Weights of a small masked image model.
Model: 3.63M parameters, 64-pixel images, arch vit, layers 8, width 192.
Training: adam_atan2 at rate 0.0025, 12400 steps, batches of 128.
Rows from block 5 of a small masked image model, named by matrix and row number. Rows with one number belong to one neuron. Each number is 128 + 32 x the weight over its row's rms, rounded and kept within 0 to 255. All counts start at 0. Numbers have three digits each.
After each neuron's rows are labels from the 100 images, of 14976, where the neuron reaches its highest value: "top examples" is what is common among them. Only what is clearly more common there than usual is listed. The data: flat shapes of many kinds, plain or patterned, on busy backdrops.
# fc1: MLP up (model.blocks.5.mlp.fc1.weight, 768x192), inputs 0-95
# fc2: MLP down (model.blocks.5.mlp.fc2.weight, 192x768, transposed), outputs 0-95

fc1.143:105112119161148099093140171175084195107119122092099116146120152146105067130090051157133121145076146135122057130097127176165135120130127158110062175085120076132127111140102140128102140111172131170182077142179124094137052113068121120089191097205120126118119135122085160099172094178135136127
fc2.143:146098088034159132149133191181142191137172143081102139144070180093140094114047170096126117152067121126124164153085093122152143148115146186126140142112142136126153159131181109100157146170121150146061155184179106122175138124127128165089171129141161131100078136131146120157068175086110112156
top examples: white shape; its colour: white

fc1.734:114154161113151037148129090150101139151139129126151104149047238098099091119089102105132144120125104173113106085085169159139130109167130111183096132129187129087109123150107128154202160147149091114156145161158125139156181117133160164133157103126079137158155059137117157157114098153114118175
fc2.734:103068146160168171086086133114139136103099148096154168113127083174126144196147088132163147118113123138121143124162127075124129143094104138050142121169150145135130132184181067102054083185141160100116162081173158100177148103166110162165154117185100192130139158168092117175173108057150082127
top examples: black shape; its colour: black

fc1.609:109158078122121099124167094108177151104179164152150093169150191054111114123123123115127129123099112053073095171126154117129141138153119107156159117139117101031151184139153152084171189144085123112166130114134177094097102158209159188142138131125087170129125126125175121146083074057148098105
fc2.609:140088213115067115093121198153173150110135123192137149126111163133107115188090037142093153137160093168076152117138104140142117149135086087127104088112130145152075188080087054142144129139083107169128100085146152087158156157150070107180144111172141085169157150143080061149139118146154115129
top examples: teal shape; its colour: teal

fc1.169:126158184111071093114147117132100113122174149176146163093128116111136052151120162089172082127149052117110101115095137143190157159153125142194164165157185101077133183142168080086143174081131111115158148048160086113153239108087182121119148124119187151158119115129184108142096123173096183117
fc2.169:137139162098089119151075127146077166104118149124128088176174115129190067101110074150120115159178115106106138126123126137120089093138181105139116109153171177088137080113177109086096146086170080089181126128096063117096155160130127109160080083099118108113118112065164152079165104102165114162
top examples: red shape

fc1.470:125164194132052112189131126104112147137187122177104101069182086101085083140117087105160062085104157078145114178139141162146116104119111105139132153101135201146085153158113120176127093148145160151131121145106087150098110097101148151157093103142124085123089086137141096098118109152116157096
fc2.470:119090087107161107207162165096147125162124143087178099201102143139070141175137103154114102103121126134135129153138089104168128074102105137209169130136119083126124124134088118135145109112083090104103133175100150146096140155165141107088164144114105134096150100165100137096102098205119145092
top examples: red shape

fc1.760:129092100145126083218145185181056185107101071106135101066111137152134123122109123087174135135103097123161104124071179096130147126101151141150171094127183098117128077063104135134136146151135121123135121152126134167087128110146169173055170134161113108143132134100105164104067069131151145175
fc2.760:126138133090080167188088150134098175098132098073137129036163099140109149049139139124109146169141151086175115072126169157151141096146115102147142141147157147090107102167141105144093150119123119130158119160134135128080151105094023125160117076131123190151131138092173148146109095164139127070
top examples: purple shape; blue shape; its colour: purple; its colour: blue

fc1.103:155158103093162064186130120171120071147100110143126098137167207113102147107152164099099133158097150109096097178103078086083161113127086083072115181058121101106121145126152116113108121101110119181157118131152160144133123154141134161164125168154135101158157143110157113086135113168103079140
fc2.103:159085111123147127180111120110180132175094124099143088102136124117135100129123156091148128087137143156152113123137125155160112054171111167160102047194124102166095121067114099128131029151151144122126179149084132151099089122138146114181070108125109087111134127125111113134134133139164111133
top examples: teal shape; green shape

fc1.371:117088127144168083141170146113135175106154084153138129088156109142096127088097083127146150055116036159045131133065168145133140096133087122199112100084156087117113160130124178109130130160131116157127122144129120155099120137130099162121161065116139172134106115148127166101141124166143126178
fc2.371:072111167117150184135086116137133101170180151139100129085124123090117146113117131144084132148175112123155121235136078125090133120119146094090135169138064120096107120158112099155135130133098117128167168133079152128142114091134149082134174163141084131132172161146137099156127172200128146111
top examples: blue shape; its colour: blue

fc1.398:156112076175114227157082167123116124086119120106095108089129112157100147110137163102080132124130139112119151138117088063104073139135126114119070160112093175099074113102155139142195124106134099131170048105102079092100137109120120081130179180135138163073104085156173186122094167143116135192
fc2.398:071100093156116135112119078120134139113077126133131127149172109131139132128121119083113142191109103135103123117139191112122158138064131125102159138104186124104118158156124193153137140108092133154167125100101148200128117087127160105132124177109069116149093112143099186103126054083081060110
top examples: its colour: green

fc1.183:099133087159100128121177145079161139151092081124176115138125141084074121120089121108120054135151060169099092143057085121150131126103063114144171118140142091080117140136082163116214114193129134108103111133122131099109156147145139163148158116100141138168093112104162134142113083123128131131
fc2.183:115117100110128170101115090137086154161143157141114097115155124096135181097129134155086128118107125078165114162146095165099029194159137137109146169076102199139157098156119146172170158104092120150123146156140187094151156151135060125083178142097067099084150139156138160180208122152091068109
top examples: black shape

fc1.623:097122087162134086158130076147099096098166102137157085163115150136092118114140093159127076115151107161143126140055055140156131114113075114144104144109087096134096166109166096140121149130148122140165172137143105157122224115150125109088069089159091075152118088095131097120082109120101069132
fc2.623:120141142137077184135151111158155128100121169103072159055132105161113156192116121072129177095111090136067162128171169089106106124173172134102129158176126078074146067086130137112110175125108109114106087135141130079111131149085071110176146116149093084133103069127153145121134098110176074133
top examples: purple shape; its colour: purple

fc1.507:170095134154118142144149186133107186087134108125117098090083151110083039134038137126147053101118094055127089127122087144190155141104111122160118124133119077098139186139110155117130116106120143119148119078142108121166176116134105141111088113149183134128144138128120124119100094091120133142
fc2.507:141093056098118104127112147142153128116127129121094140148089170117025077131133149107115142139156152168099160148121110170118122110093088172122147145133128091080157129093156105157126159104157112114141114139124110103172134128091147183096162113126116215153130076158161199215061122158142135132
top examples: purple shape; its colour: purple

fc1.277:141180106111103122203132074187066154103177124126191134098147131102111104145118108097146123128127103132135140156024117154078155190135104125163116130151141170092141164196163152148174155137124144093161074105079157113096156122134133105118128092167140198188139063109135166154102085133088144100
fc2.277:172105163098170104131145133189143158148101165161149108072160193094120104161147094203189138185136187181142195117091106127121111126128113142143120127149139144111174155133032151118114110077087159148154097094156131147129101083152188139149137117111157143155094124136091113129155085108090148132
top examples: purple shape; its colour: purple

fc1.712:201184142129103103156112090132102103132144133146150119094131100160117117175160139139178137102150181090101101117121104093113114132185135091124112180099051149110090115142166157129113138129148113144102143103129060103137071143204105123109129163111114110125153148128112071121112120107109116112
fc2.712:108100137099116196143065126070158133133089124088170118192167085099103128106133092065089144187169099148119152071045096145063122114102117150136086094085123156148110143171126123161098117111128130182143061161089142131149091100104141139130098126123120173151154141178099184115151089108086078137
top examples: red shape

fc1.182:117150137113083133080115137145125121144148108184148112123199183109125108154084096198129093111096126163143135079068114120125104113155191111139086187095166123156065151180137114123150094092148150147146150106159121133182112141142184125086125120153101134109048131170115152109146099038088148127
fc2.182:149097116173144115080102205143183109112130107143082162117090161152114141127093096118070127113128120118163104126133110133166165114122087089103084131166139086213172134080143164108160117147125153075113173157134099143145096098121168117199101199189158090157184141134123141158093204086116105148
top examples: white shape; its colour: white

fc1.113:147093130108120157135173151139159127083123164112114108111162130167117162070157122108105126109117076146108097153089118106128098100101149130173104121070167129098086067129115137110136143101134098189158139139151094178109143120129131113139156142107082148079128135175149145069068148164146147221
fc2.113:104115103065096111219110168116123143103125178134168170186111099113146100056088121139119147163138092123157118084100113147090147041160138129103081084156138164122151103147104074150153141084107232111121119104093045073090148155102168124132137126133124167139184111050130105087105172169184171078
top examples: yellow shape; its colour: yellow

fc1.616:166132125083156105152156152144149127149188111136106100095078152100121128128117195135126065147109149125116145218140157118099208108129150133146106168113152141123173108142102143181161132203135119141145144128095142109079130100129129171142139159117102133120111133139141171119147129212087100120
fc2.616:129122145122088154128089143088162143135115081131153121077158085131060110126119084156180131106122155134174147146181131156096128127167104128075115166167105124155061146130104147101133150111141221085081076113144160114088187153161106105072169099150118121154120102118144112126114078082114099086
top examples: teal shape; its colour: teal

fc1.225:162142181135112083184112130118156152158137128104143124137149173101111102124063109109127058077151103147105129102118077174133137097138118095137112183155107148095049144201085170152147133092157107096151134104136156147091142139124118136092115121113163168169112119146077102156093128182106069101
fc2.225:101113132066145154077180202101157138153080118092126060108138123111059168140108130114137167147146125131146156076141120114138132176148156208130103074140151160140163164098123128135145113147121131161116158075115117174119060126117115179130102098106151102116146158175111103148130138130091148155
top examples: black shape; its colour: black

fc1.333:155120118128113123133106124134103119116154164142167162103172186136121128154150155162080114083164043145097104139116128090139087133128158060072111143114111174164058142171129107097106123153123113138131110065156091153148106118173089117142164138113121173154113129105096117119157133042124114174
fc2.333:123154176118099189122092093113098124113120160027077151127153122124112143078151093118162113156104139112108145090109080147178063152148148182115155158069091128101121109098123114163146131126184182181085136168158105121116141093182150179170174118158082111144122108121107123156166061112144105129
top examples: red shape; yellow shape; its colour: red; its colour: yellow

fc1.137:151150159096134078152140115147094104107174126150120167102147134099112106120141154101142146114131105162113113132043124112133168131149103110140098152129183108121125118143152138126113128140131129124187119136128113093114124139049118121121113118111168222166125112146158120141144146104104085175
fc2.137:146071119142147112167120160116137120144141182100143132130150123175189159119131137106093203027116052126114106107108201107192076085098122088130089082100118140149113097108128117136108108097130103148143166135182138129120105149124118111099157146122119106068114134089133158141098108161122110044
top examples: green shape; its colour: green

fc1.690:145115117120161117113154173172154163192132073109097094137155167083118080140074133127134096117106154150112097092082066154162169142150129126145099120097136101063107165130139098122140144113135128156123141109144126127111163096112158119154148122140081148142111087129104124099065120136138058179
fc2.690:127152165105159145102158091155078143121122127143099103089157104152117081165144097118155097143144106141145128141137152108120129178079133176144158094102168098135129117176152073087180114151129107170128125123112173093114130165108148092175151105125103104138167119144187130155187135132176100167
top examples: pink shape; white shape; its colour: pink; its colour: white

fc1.727:157119109127156160119166165119181130157151173096131117117156113170110089117136123131100077150094114147038095206131101125064156166127090103156133097139114071107092147130160090095138132096078144108102103085087115132149113095152130115161149190153108110153130128172175123146134066105159140091
fc2.727:144196064161118116084135069139066098128167147143081120142129122176139153114146148137177104162079176110087108160125144170176118164101096137151162085124116121142175105134109121122121145155125145129170174063092124033158095072107145169093146143095129147096172155107083134137096147164151196113
top examples: green shape; its colour: green

fc1.569:136133156093103111165117103150067150101142165159074165132119159122106154081145156079149192149164120096135114178104133155157129114158121113116089117125086138161085105108123125147144128109105083112210136131173153156105193148024120070175171141150166117119137124107160192145107155121104054139
fc2.569:150050145138079101135071119151141165134146097099081083082141169145098167178136139062117179122121176101132107129129087151161106132095107085131117187121146153099138161121149159154110093073133184119172129129096134145133076085152174124127121148160145154109156159182160158136122062089112099183
top examples: ring

fc1.236:124167187088095146148073074144112155125127115119120149146083151144083050116096142091096062182161121122096091134091081170175121138157098140166105163139142104120104172140197137136169158179126106104155156125116117144112160146094136122099079097111149163179183160128152108160066114155130102142
fc2.236:096127085111100159152130031096101147083058199158165074129177089112143106118129103115128144119161146141060120125177136096162096115127092140144110116135151111093082096144084080107109141109060066153114131124088112077150115174124112123089109128134163206089099104135131103115138094156203147136
top examples: brown shape

fc1.636:124170127098068123168132130149100125163157152178160080064127156109097106113111107142122108068110130083098073118087105055110095133170163116152110155107163147102106141114104113153174143106153150140163128079138094118159171147171109110122116180130094186129133067092125124123098114114124150162
fc2.636:161083136103104114121136144156164166139091183142099155152134168176117165128112095148100083072116112165111123106127073162100086151145151096079149132165138140193219197119119087104182169123104127112157111117182206063105095106170109137129149122139151149096117141179115153112144100150106127148
top examples: blue shape

fc1.52:140088126128093076156175124182089157119095119138169142132083082126070132085105118115123118108109094114085175096095158135083181117119079100176155109128116166107124169152110102166153092134148136110135116175170074164154104139128108145110150111114167127095178102129129157144107119097134158137
fc2.52:115134151137075153127082114125188048185110167056144157159123116137126166146162120123069145133104179151142080124176139094161132131033118114190171092120128152083126094140128159171158107162128173170173111117084175122125113124151130091129145129121118133061176131160111153137162089144129134094
top examples: purple shape; its colour: purple

fc1.444:148164141149122100165126132110050159128138114144174148141090194087080160101138119148106047131154107080124104133125127148099168080139118084112109110088164118084092186147134145165150101121112128144141135122151134181157211177139149168150143142134123193151151074087157143124180082053133058145
fc2.444:056040139135105140110142179184133111087124159117085136130114120112092158166082115083149150159127129070181166130087153167179172139106121164076097104116132157093155168094105141192091122118161171128161143108106212196163127156166127042124133105125139125145149142086103059167152112117152100133
top examples: black shape; its colour: black

fc1.11:110090187100105114092135105136162095114133130111145126085182209090138061134126166193140102108142113105098146147094132102179119126103151130135113170126081129173151143104188119084121183131098100123085187058158132103070126115105180160126109095123174119156055155115110127133102137100108133186
fc2.11:144112174159066137114122130108089163126115122144110194121193099126175087145143135174115071106163158172093111172129157146141133125153126112166193169074115113128117095125121096117078140130110125172112115135195141122169140106087104149193121076138146099126084110097109148129192075113100107120
top examples: red shape; gear; ring; its colour: red

fc1.451:143108134116092135107108110106172100144126119102100118058180122131100123066105166122143145049153087152126151194152115118067090162102116097158099122157162140145099169160155100154115152117089139093146121133098134150143137102190168102134150172072114141099174129172121105160108139120144148103
fc2.451:130142152102087148148142133150106159096115126127190100115148022068139139149121096183133168106080168101128140089068117164095158135161139086131121102101189166181126078149091148147092131142097172169110116125088170150109126131146105148114116131114172198117179180131130133145148179128186093159
top examples: yellow shape; green shape; its colour: yellow; its colour: green

fc1.618:148156126148090100131130077173108160089128168132133161116150131148119078124106061139131130124132090099146105098107072160141095153111129086114081173112162139086087161176128104103159093112159150147153134108108033134075193110136160110143105125160153149139123117119100126111062086067133085169
fc2.618:112097065125149130154126177109095098178105133159076148083129116059118123098152150113089095094136183093114158132131097108121026086120146123093155150102093100092124147113154140192118160151089133179092057071147189181136094111134130105215129141139141095178157141147077115111151084161123127171
top examples: pink shape; its colour: pink

fc1.122:128152132092150118173138136135162087130149137172117150080154138155124143193136093124113129144120161173128070151086116111107082111172096124091039094101105111116134189130106143149143125112173110147119137118126136125152161119091148075141079151151108196083118117105227127101169109110124090181
fc2.122:163144212054142142167134080150095192156130121130061107120157202138122062089155098141111164157138132115059144130130075104138104088124121182108058155128131143088128143111162068102148109155162110128136112126151065145178188197137136170142117098125128152139002130145119076139117087209177111083
top examples: white shape; its colour: white

fc1.751:132144173109094182112104109140144107144133126103147107095211186104149045096121106136113087094143119113103094155103129123170110117128175107153130185134136110117125158130187127108200130103151111128088186164131151117072161112184170164092159123118144122148129106114119136116080119064144143176
fc2.751:125124159138009074121136095086113128133100121149112183102192136138210115194120140142070124143188102130110079151135160091122088144157131107164184161155134137137116117152165127143137135037168152103113125144163116086132111097201097150202141091150143164137094119121121126177176093094129100049
top examples: red shape; gear

fc1.702:110113118116115099119133116134150134106167197111131101110116108108121144053071103105084127114106067080120122128106101096133130152166136112141117129137105076152105149143142085180117131109167118139080112131116110087107116130159140095161155115166127185090080103158130105145132141125163141150
fc2.702:119108081147089151109051152199149117120125107175175169113133172152073089088124128128109133151162162114153169153142139125131162185120162174174153179082110119163112126081117172159102127193182133207176164167122191117106110118182103155175094123151119097162159143113132177149140113084152140119
top examples: white shape; its colour: white

fc1.259:149125128177124107136156080129109219113128131095154137084123170130110030125086095106160051172130136130127134107063117095169150133143086107144109159115147108083121123114105145117148113160145140128132149144115073102130151095118173126117112095143131097164122094109090199136081114151119097174
fc2.259:093160100194150171111157108065198058085120122150097147110118093174085158108127163111102175100077145085117151182209147150111141140196135152142116100169137134085149175105136097153087126164135162075090076133146166160099088098111077118124122188118178124077180110085078172131202118128130130111
top examples: purple shape; its colour: purple

fc1.684:156098174152095094143195126128123139150146164181123090092166123153126070114147178163133077103135042109136123158143110149097081155119141103145128131143189100140073111100086129097118132132123164101127102129133116127133157088153154143142161109112166124166074132166111144159147141138036177106
fc2.684:165105091194172078141149090163193104105145107113142117151098179090117103089179134105079136133099143138145142133111140153055150116140141100125106197131151038065188144188155094101175079125086143116131201191138157139130110130110146099132140153186136140093134141100116129155160136101137161197
top examples: red shape; its colour: red

fc1.87:141107137102162084169122177116146136134110151115096166129154149162128077156133139124169111119107093146128119095111110170141091116101107092092118117074146151107073113125080080107121109089170117167128159095168065116132125066108154181080135122195095066113113146088027132094077111114073154143
fc2.87:112050118128133179194118179120140134159074106168131180179143176149185075152078115143097128102158135159120122152110131161114070104123161107115141136093130119089081155195147157126164159124115169141096160176187143144160067144130143104094145204187106081146116124176122179142110140139087101174
top examples: pink shape; its colour: pink

fc1.162:131147129122097211103151180097119117143125169163158129167103095081075078136108110154172109087119133094120120132095120184122172206151112147119065121161190150073123201128108089171134110107106184088095154124098085180133101091139104085129071157133150077138099119157104139161105173095129142118
fc2.162:075191166119123121111095123130174162106130153136107125154150172134120112146127123143090115152128133195164097152127127095153188178194161157127157167093106084125217122095115054093188084140129129198121146158118100090116126154102104112103160073161112100117131153104109114147141130153123124135
top examples: black shape

fc1.315:145156161101144105133097141096116127090134122113095124090084165148113108125105087132075087146148115101179094117099099163090186118117129129147131148122135175111050090185125118078121080104160144131178118142042183120135091101067125144121129116136182078193122126060150097120100193091146081130
fc2.315:109153072127178130130143122158168195125094143155113132102034118110154153118132150140101157119114149054205166104109096175153109125157140165101132151127141133130143177138150102141127102136140093132132157150072113125160063111143147100140095186124142132077125118120144171136130146154136134106
top examples: orange shape; yellow shape; its colour: yellow

fc1.437:086090161048165064122146082157078124104138111109126146064153133143146178128087124133097084137125092167139149104091109077181150093171144134174153145093147020103114148187086076123149153121145114188194110126112137107142064109112186114192185106124130174106142143167100158083120155081146137178
fc2.437:174112121109169138124130123091187097151144058126129145141111215098089094120125152166154153138133161149077163134100101108124161128104106163149100119142117131149142168110135136052139133171101148110054127130159066181127164126138125112142125133159126108135096120098091092140080177116110155129
top examples: pink shape

fc1.581:093170145121071135169095058124093123126147104151181154096169165114096073106082085174114056115145120110160097119072062181166117171186089141152096165129155133086114095182143121143173187162133121112118125111162108122125173128105161124119166132108165120168135109090134167147075123129113195139
fc2.581:204088164156100111171122202097123102127115176117126140157170120166111123136120129126129115171178066129136064154186101159165118080178086123163090164182088125114125100159166070074072102104152124070112149140149079161109161125108115115127106136142112098119104105135142079185152110176150135155
top examples: brown shape

fc1.321:167117206067155171129069212100124143185132110157104129104100145133117109083127136128087159138125115127135114115108111142139128125130093121131110116124139110104101133084168068221149082065187106131105176118164114125092130074077120135085113161123133119142198045112158132114136141148093158137
fc2.321:123084142058139095153095086099175139121124114155130133139110118112133088133130130080145112094124081136125148130213137090116132111111110112154180131120102160170137171132097114154152088173140101141126138115120110124070161145147078147137045105114092166074083116127135126135090088097122123119
top examples: pink shape; white shape

fc1.590:108142114146131122125140195116132103176124140143114107080105232117086134080092150108054153109125128112114076179054145073159115110116110154177091109161107109124127080096111159152154085141156120082119139151152091126139185184081097088064104165138157103117172125159119149140146114168109081139
fc2.590:094169137129125119132121160128108141151107119148189123132132095122151164105142067097143100173136109120141151119159198144140112133117123077117149072114148123175156147169113111158088157088108120130102103130053134142110105082148150094158145124117089089085144097108148163158170072123136099134
top examples: green shape; teal shape; its colour: green

fc1.415:160116126151097129156144112195090164098130168163081112123181110160121041147136127091125137051126129152080126146127095091110129132124182112122120167087071178131099133137099139093120103126082153158136126102113040174110129150115136124154123121129118096119165107154123118102043163145094090139
fc2.415:111152091164159125125100125133125086132154128164128079112129136107141118100186164100143098159132063139106076121188172115147129119157130112079076138118182118145141138101130156123153118162142062158144180115134072062078074169127127160081058154081155126133087128114177165121179167111137116109
top examples: its colour: white

fc1.650:150137124107118147176100109155120182105138082141174139172122149135112078121097166176150117128123185100088146132084130136130157154100154123111143110120126131110110144146145107114105146106123124114173126138100141148089113156191124123115100137150153142114077133119114085138064100110047129178
fc2.650:066119145116132156143077097127138139137149141137175110158163096164147167080158148116114113121098088115070153112147102147056060118137149163093125139120022162145167105122076110145098107107159140134145173145113059120126106162164133107132103213192074104079103142126190163075123146147112178104
top examples: yellow shape; its colour: yellow

fc1.148:142190137105102103125139088117151103115135117098138125125138173155058089105104122096093087133136123154099061105159034127098155134172111115137132128133157176116081101107124110091150110066130096121150137120075146090150113181092103080076142120158103129209158124151141095129093130164127128083
fc2.148:156135153156098110140138081103093093059135100145095161101153198134166147128108107107119077163157156157110152150131133176148088147138159106094178143131133146090154127185099073135150136139121151125141118131156103199123136090137141181153103153170084060141122113161166115077150117144104150146
top examples: orange shape; red shape; its colour: orange

fc1.589:106133137080131091183099084139144183161145144118174136125148095168147094149097161153151104125130173168152152049115108161129103167099076093138144179153157159128091158132093176111145096130106170101161083128078102105149135103152170087170137151111104134115156104128119097157123105112112124156
fc2.589:148067207171103130062132090110157114101159121134134184052152155099088142145127137104134126135165122155184141154151101134122141172090142164103149134084168128082144166097119109120154114135089111180126124118114116106125079157077112089190144137212155064152161131158147103078182083139151133143
top examples: orange shape

fc1.167:118158136141120120139114163118144123151196103138114107088072132123030081119113118133154110109136176099104082141098122096134121131098116093121152111130095177174099045059128144155175148129154141107119096088130084113111116161122163118116190126145122149150103074127101133147085148119165137119
fc2.167:126168130171110159090102200126089078144189145135114106109218125166120138124128125112117108146105153128093158111123126159160118146078135194169178145094164142167065167123097162113140121132168128151164122061086162094166153077115110122171114093093121184195107093166096156132136109147127050142
top examples: black shape

fc1.96:120120153174139053132138159116145181112122135125145118129128105133120146082131076135090128069097082094075123127089161108115175118109113102172112072117105153183141149187147161127121124112116176132159123116099154137150089178135094163135105098126187141087115077142124182128077132143128117107
fc2.96:161162137174064179091071123149110115104167127133098179161171069182110141101153129092223165046143097189069140151176135108105113160073151104174147206148102157131171144118138167129139111128148157136123084105127170202120177058147103075157135111126092108115143137217165129122164068124128135118
top examples: blue shape; its colour: blue

fc1.246:145096181133135097114138178138132123081187129158170113134151147139094113159113079203109133027122163164119132113086095140127094152128138105154120115124113092110137076209083186093174158080102125131140111176167144174088097103128118151134173122119125172071163117164116068125119112105139156125
fc2.246:100142136132147163140108107095113111150127138151120135146078078080170134134164114152071148123114159135116170091162141190163117117011165139110189148140180159102123108187152110130113091159080110135096136135118151089117137181107127108141168152100094119115150100131137123123148154183161165061
top examples: orange shape; its colour: orange

fc1.248:091113149149105127146164062077153121127213101173147117096117164072122107158076112155117098127126089149130175148098095136124124151154115124170117137154149094100059174121152161127164175130115158086113155104124103102074121200173152130143099135105137137101115127206127153161083107156116102129
fc2.248:158128135105061193120108085147107100094085112124066112104152109095070136070113224157138182084178167107112130177106151109129166132104098169112099128081143106129151119138194147160102145196142144150108134135128115144149119121135152116129125123140136113144083144150172142157214107097144149123
top examples: black shape; its colour: black

fc1.399:127125154139044109134186138119152127162127080168145113175132126091059071066094130148167131111099073131160130115121168128088121090113120117155058097083126185151093073144103094169158215165122106153107081123110064132129123199133189139202149088136100163126105061125085151101092103104106115091
fc2.399:149158125109099139185158117146142095136109146115095156145145077188114132145128147124126135117153188099114105157143184138144120068106149115140131133155189150118031061159129102103159140144165194108130128134142053149164184108129079129115158153125143078060125105070163125142164145153168138148
top examples: blue shape; white shape

fc1.343:154134118155074106139087177128049154181107151078177144119153168101095145109157196146051099115114119160146108144045093106148155118148116109141105176119120103164125129178135135169155070149162062131091105141168142091110183120105137150091154098114165127132118103154138131121171152160130167096
fc2.343:159162069106109152114107128186127128142173107134109136152159131124108058097096144098096182120134223148050128129154171110142152132142137174160080092126126159113156124122131133138123141129120103138127107168108136188138124200081091109145097157120105114155136089164164175150115125132128142190
top examples: white shape; its colour: white